config.toml
model = "image classifier"
dataset = "made-up waving flags"
image_size = 24
crop_scale_min = 1
arch = "mlp"
norm_position = "pre"
width = 384
init = "kaiming_normal"
precondition_frequency = 32
one_sided = true
batch_size = 256
epochs = 52.5
lr_schedule = "linear"
warmup_steps = 2000
adamw_weight_decay_other_params = 0
Rows from block 3, named by matrix and row number. Rows with one number belong to one neuron. Each number is 500 + 50 x the weight over its row's rms, rounded and kept within 0 to 999. All counts start at 0. Numbers have three digits each. After the name is the row's rms in percent of the matrix's.
# gate: MLP gate (model.blocks.3.mlp.gate.weight, 768x384), inputs 156-194
# fc1: MLP up (model.blocks.3.mlp.fc1.weight, 768x384), inputs 156-194
# fc2: MLP down (model.blocks.3.mlp.fc2.weight, 384x768, transposed), outputs 156-194
gate.503 104:527612435517460525502422536577566467509567526546494465478525465434561471553441546421529573543542560426605486482561494
fc1.503 108:461441427524440558468593532414513492442467503563564540494498531518538451518487518544525546479500502427497523488509489
fc2.503 096:552416411545457557479482447507504531521406476522509623455524492402505563519456497473494500584522529521517532463500499
gate.504 104:613521480572563450537472439585499601568528448469554507500497490502484479575568549553483492550522472492509499517507538
fc1.504 107:508602459502570429486530519488516431520477532516396471426613466479485497543563587481479478451502523430533519392458540
fc2.504 097:441535489504425482564453518444505507521503377496515529519416400525446515455508532524535474507418537540483487476529492
gate.505 104:503499452514520510527549568451476455433441539489461457426508486490490516479473527547389569508497504389526443425423542
fc1.505 107:468511440601495353508569467528561407427548491498505468445527459495431549558530529470421576476478486504546605651536502
fc2.505 097:496570608565493547417467495439458552492492564553507433502445528582522489399538497560450578416485563591498521591557629
gate.506 098:463433522414525466476489444533426484519508525493463513596479513515497487557506463476463584497547499510480497498494519
fc1.506 098:505521510449536460440458499335465454477458477521543563442527567447512510449478543498462562538517551485515467440496493
fc2.506 109:537436475488538443521574567627563492500554655512467526570534438552479452592487456496486485561478651546453520490418558
gate.507 095:579442541493510437498511487501517464567531514533472545391532454506452510569430464463492585630496578546581556556541460
fc1.507 095:479532377503546527484486586418502543568460550591413458396500506484546494632501495518507514414555442468542459465394462
fc2.507 097:529506444451494539585531551668596536519472462465466558514471381380475486481546509549565487482505535522513506521648520
gate.508 086:508475590490540458548461553503437536442543397528463395522580450489470466429581517514453376418515488496500555485450530
fc1.508 088:544455361514552543470531507479478477532472454582509423481528518467535528517422444488475553460508490566474392466413509
fc2.508 091:582591470538468463480491472381543509454569544457549555438459487464539423435523420372549510471466470495485445473470483
gate.509 092:482459442470497514466467483401576462511545559485472421573517472471484552522514483553494436534490561528466512537401510
fc1.509 092:442528493529463557496477493476510508514438471613493505466471532513530560540491525568418464529475504526459443559477457
fc2.509 092:501346600451537532499492494523582559535429425463483454450511579519492485481520492404419523499527458517531520506472525
gate.510 101:585498504566523544535502439482466422510546399441496494556518456450499487592507436509511488561514531414497497500459463
fc1.510 097:449533431511491488510548618566506479521550412472446442510556561517484508426485571461565407529415519552557485457398510
fc2.510 099:436480483430584521522598474460404531522476518524518541504535578518569467456579535475513523478483520470520477405503499
gate.511 100:527575443441607442455485396546514479494477512480550479533493469460436568524488434514508490450416464487439496468505459
fc1.511 104:503569505456513579461454435498519604538518382430489453511553448504598533494483464572470391428524553567473461522538424
fc2.511 096:510492523459469428460563455545527488520575532504538456550486515443473567463485513484593448510537473523519517544465493
gate.512 104:550478568493507442494617487484455501484483429538438559508430482532507447549502583489567429471429531565502498417468486
fc1.512 106:517532513467520510526448547399533517584499449457512480448550493520461478470423489505464523483513542546456498466415573
fc2.512 093:410511558530492477519538467606482517487438557473507488488572498547490506538480438550469442479470413597434602474467462
gate.513 087:453440445419628550500498473522584538503500604464422549476493548452549468526504532474500498468463595455521539490539556
fc1.513 089:452465523506486604486521482568484522472528446416483582495441482525454463446474547435589487496543468470501492575577525
fc2.513 093:478413564522530506382485442382549463466435478550468520511483559560499494445451458561408453507504584407521532502427522
gate.514 100:562551541448568424464454521427575603487538562496485439465471620446526464501508473451465460507529460552533497476406423
fc1.514 103:510448525540524508490532493452544530546453534517498487573480604470529478476458573479551487488436508499484426557503594
fc2.514 103:509532539615415481554412473448495477537515611487563548563500479473502522570517468510492580550551525593528529474546500
gate.515 097:516464501535532509504495464516541560542525543508484475509523391463554527481574449503546480563548485479477499481526579
fc1.515 093:458522451588481460493452510521513569437491446499573533467407480467415513525519415512466516589451565507549475532544499
fc2.515 096:414471412496573412578473488577493503458510549510506511470440519481560552530502547554484466585571457517512476517456443
gate.516 096:480443488541463515461519493427572468457500530549452471434523427547612442537483495417478341589511458454464440467518535
fc1.516 091:504440532520436497486433558525536425556422519449416471504559531550551442468412507466547560521482528483541470500460511
fc2.516 096:496432526532428555463523460401426500473474504369490465582540518402456469551498490482490491534459443505527495538470435
gate.517 111:474480480598507517532557588573426495554495499501498493558468462489544476508513533536384519451475429535460507559549500
fc1.517 119:420459485527465514578559530492487518551487497483492597459555550470377530461483528488512412509545388482513506508474519
fc2.517 108:464412554477481486533522476444524508533443549553510514468490535543477482444494478476480540526511427484496515523450580
gate.518 097:408523439478481586536510528455568537510514456497573529606594466480449489525536523504652562467413448558453529469518537
fc1.518 094:535465503491476466540487509439525458481386481428461564521559558496517513498461508402478474443504417615556457451509475
fc2.518 098:470551418514430476523477481458531533548420524586553531599514453443512467477528427594491475589515409487518465422442508
gate.519 103:466543463483482498562588574534485583503483414445569483594433482549498423504405528550521488492464436529474516504470510
fc1.519 104:530409460434600484548520478428472400464570568508615513383450497452492585531528472450437498535527594484501490459465419
fc2.519 107:409443520498453379444520486413534467485538483516424528521532483538454405510572508437546579463432479524509515496466458
gate.520 104:524426357426510439523545497531471479523493544487581430490648502533465591460516585542525562491503419534520414602480492
fc1.520 099:517501470486446514499444550502473520462540529492488459509536476468462413484514527521395528445491387432496575498484494
fc2.520 104:485471555479569458568483545528375455510513497559527507467529532554466558426498478540480478551523529600558511547423580
gate.521 086:476557587459534491547477558517529528501510481472535512544501528559479524500554536452467512465610548600525527532568518
fc1.521 099:449546497519599494500590480400526528471615410468544574417466452448478459544422480539603450521526511543483517484459496
fc2.521 097:485508558522528567568464513553549505600521568529485467448506540549417601458506586490419466528505586502600549503602525
gate.522 096:442548519487382549538607563478590556516499532506480527464514506518546535435496468501527549500513506487595427557505607
fc1.522 095:448551549491488491465571467451524572526447615625508576427468564542511479551422534530491507411497485554467533538482572
fc2.522 086:511462454571462434449421520383495471438422478540477478462516437575482493538524531551495511515517486523505516497447567
gate.523 108:493457508485621452559521504458521506490496466514524560539481503472487512393471497484498520487541580519455458555508453
fc1.523 110:550515472514489499463531524427517583477561489542540526443523524608488346576522437461640447499470438499488492458510530
fc2.523 104:402485453460472563514475479529357481524512417440532479566515504580464499518492491454495483389461426470502527502455592
gate.524 104:440547473506551474562471455466512461506497493491531571524446472436542500517527541575450541459499484536451487487446477
fc1.524 110:505535538518465537435531484549533503452426519504515508545438538518592583499393547507407521478550467461421523449412438
fc2.524 105:483614478611487419483582436567550490449553484486489531480506570497478545494511456522575468537470466582465489497522427
gate.525 093:543537614437478496543523455577543537601558532517421524555608561490462457516536571495508477476477407492515550489552530
fc1.525 092:494495431382525566583556521472500537532458479572495464463466509497476408493461548414466483541515460408526535407494469
fc2.525 094:515496418488495542425385509459495412442516460550507520619477602503431523453527452580458582431492495468485525483500481
gate.526 113:539453476491502520597487498463608461496472396507426504566468465485389506494507529507452451464530473492441572452509504
fc1.526 112:555570530463601556405486521460496456437507496558452547462482498390483448492461582494491463469444431566528581531461471
fc2.526 100:606491457485543541446524499523433445559552453489419607481589494503512487482431530492396525519558529452531489439362450
gate.527 096:480588471466574503551520460524479540551421622590413479524525498462531482441502523564529419506535469539481450528508432
fc1.527 092:524454485420517525486355461501524523486539433476520467438530445422424495535456418516502547497548520519407513490467503
fc2.527 084:477483540535482479531476413477495516531533505494403494517479511511492527497447488449381415437461519442447450544513504
gate.528 105:432474526432533552454503514502532438600492397478512499468490494547554458531534563504417585519544422423405500498521499
fc1.528 108:538442522418523567538449482475585494476505460491486515431530460469571561560507499467623503506470528508490471484490513
fc2.528 097:526464515443547548557525552491577465494444511465434493514492503475522489542409468399430521412547544436550480415482495
gate.529 093:454557500506438511627439461433468457481466469647622513434473546480457567486389461550580476472546427445521469542494497
fc1.529 096:522509587483462576494595508574585480551524491475446455495486462548569434544558559442489475589481605386457509568472552
fc2.529 100:459492490403405453491566475488497451451449446522509560565516470520477505500547498487448478435527526467512481413492434
gate.530 099:505527535439476517600580520537568508549603481506550479482442438561446496482545446428564437525474475487508551442596584
fc1.530 097:435442492489615377493536497517474454486479529537435585509569533516510471505449563543486500502553488546483533498516546
fc2.530 094:567390470523544473488439537487406550510429544429511525472557587455547524451574508413488512530507399575523535503484439
gate.531 097:509424493563497488524454453467562535514493561476439496509456488518515454483583411486422626533482497460470586511448555
fc1.531 099:458485556530473616431569552490493464612541533615596534458509475465450449546469472546643475524513453496502505432452469
fc2.531 106:508499511515517622418507486481505535429464392519471508431509506413540542559595456536501512492556510409497451488508484
gate.532 103:560530360563521447445564500553491473427382622449593447436471493526434538620475432468490501476422443453472449528529509
fc1.532 103:512458504462435542534409466471480607451395498529435486499444520512604554410437396438514415506509414598476566472521551
fc2.532 094:547551559504552503568542480469469398492500598490546540540569467532450527547509527495445474466503436435475478493470455
gate.533 106:471514549433487543468510614479454512479516517543528494573571516499469493459513532512506430473455375544474457496573478
fc1.533 106:611400424491503471571549496492515486505434431470478482316446509470513498524474466515488612557574467459522487441468503
fc2.533 097:504501526439457430534532490500647575531496520409506432407452555476584537460462529458507484466498569463560452451476588
gate.534 111:587569553488526535487512464554492536477456610571456513508444536477519573423536411567428430491446515477502427481491541
fc1.534 108:541451552484436474453440483478470522490398455497501545503454505537468505505511456480493587431592563553485607511477448
fc2.534 105:503527542527530502479536490428425560477520569493471543440530554513524526435479598541437459540604479618529488375557501
gate.535 093:421505392504450543488470545434522510497456491572527495505510420442501394505418489527542509515419466588483501412470559
fc1.535 086:470571507504494444544502512535539454515572431540451588504594514482478505604579518509478533440510499531433477557547457
fc2.535 113:446570423571454431459504512442502518514402532535495569453458491410494486401464452525547496536516481465490541522410554
gate.536 094:524496547528561443475457508496448474574440527513563440466501534475436461484531458498473371503471410571469525475558549
fc1.536 095:505513500510510541561542565475462484495455554506533461541430519490505436550559450594544497462497497428421416436503460
fc2.536 093:416498549417496569469508490410511554520505417521560496453484541519467498569503579483528437511578483505461533448554553
gate.537 095:581517527534438457513575549626549464536446556523448441422450374547547478486511466501496436565493523472441504399477489
fc1.537 091:484480441483608456422575531495495464540488401464463447497502516458571526368529569505437420465509438548475426546587443
fc2.537 094:513357528543525518479457474444553504565458628445553486538490531466443482523448471537335555559498564532522461513548492
gate.538 102:519464560531427462492450418528504494512466488449405501582500566457458547469500548574590511532469531586497480516458497
fc1.538 102:515564436491492461612469491541497496533529489403489504374491594462488453598510499574522493431541497466548534528601466
fc2.538 104:487464442460482499544462501478402546545513432618565502544450456497465563495498570490574568467532531484503496510527458
gate.539 115:377521498458547486586558524495546565567539529612532489532560525551535555461463612553466505493596514551451498495414583
fc1.539 118:473537436418401476553515518492542466524456517489414576555468485490405511493460515536518407468402532431514473466520481
fc2.539 104:477505497491533500472402462472417460552558407533538522473560466501474534396465543459473493505547591541557480499473480
gate.540 106:462540568534527513472483461519480447425410537551409487542477426452494401489587467548506521476593475498456539421553529
fc1.540 101:456550512401529508549564485532572488515487571571483541474456517417461462508509510565494440503606534474506546626513460
fc2.540 097:485485529512473462527484497454510446499573602490422481507459446440442516479423463542423503579527413512524560492528560
gate.541 105:506472477493511528452545441630527510515489491503533443436468525489431426512424458485491554488504469459455515589519572
fc1.541 105:499478438512480457519578555498576578489501604474485403487475526484507540504560515537562528560528562535455489505497498
fc2.541 102:445490489542420515501445507529425501528468486568530515510553473560479515561566486537559453473515400481544513564535537
gate.542 098:412430369498465553499529422486469521520511651462446439540515518483471521460485441584580539457476488492523389384597541
fc1.542 099:528412570465487536637498517553554480497477545501505459581478486581512570536516455437599520497606532496478487529547568
fc2.542 104:535597445527559368479582487349417553520562469457423505421490493433468542508531517463640455533485497489491459537558518
gate.543 090:452523487496453435437585435471529454482462454476457433458562499471523463493475460452502491432398465468576551470475493
fc1.543 080:517575558530414539492533427634434435545453502403515466563536571577505426499478512507499462482411601490523545537605482
fc2.543 093:527504514378547467446471522372513533498504524545486531425497546450491528471463495565535512532464497466508471472409501
gate.544 096:559527515541516469504521521431472486530541435547564467492474567553479504514436468535386564441366509501500522488556619
fc1.544 099:527459548502458462558400459466491537463456538551537534504560521452523420487503451498652498422566461553565484502509574
fc2.544 090:383505449476514597516415567492530505469505589498523595505542483494489554554478512502521482498553508437419588497560488
gate.545 092:394484449539486497419406528447469433517525483543554513541526456383461472496500519491520531523505492524439534427481380
fc1.545 094:393603464497491403510518537418541444493522507561550533563552504435505516519490505515540495525472496530468543556484495
fc2.545 124:451571524479477479480497488488562558569543456474494563451388516524466461502461465572502526559569534450508510503522472
gate.546 103:521449512462604529479546499519542462460535489521397392497459464480481463476585387395507552465411425568530497552464508
fc1.546 105:455486572564487514520543595488480494420550549418524484534474575485523449518612528456561527487414609544501508484549512
fc2.546 097:547533368451510548533507445442497541587483498484520559497462537424530517588503422506473525457459502453623435498548507
gate.547 097:515496449625488454467525602445531510566537516410523434564530478473518481495513505496547473558493488490504457563534538
fc1.547 096:415578575491546495525432501442497478470523455538540451519478502458492484449578533471590659410535576461475552432499545
fc2.547 103:579464459479502558491518559553590519569556494574523533459522544542482477566557421603474435469491471460447553529557586
gate.548 110:520579455466539524575484506553559520453527543492533517550424391471504510539427430461477547587532463468519533532608568
fc1.548 111:549419436415593527455549538558484547558458562554533475620434609478521572423620507557454402451475549524512487527503446
fc2.548 104:526458425553559522592464490594527544491542474503549433507527505389454574564495455533491443470423520498543501409533513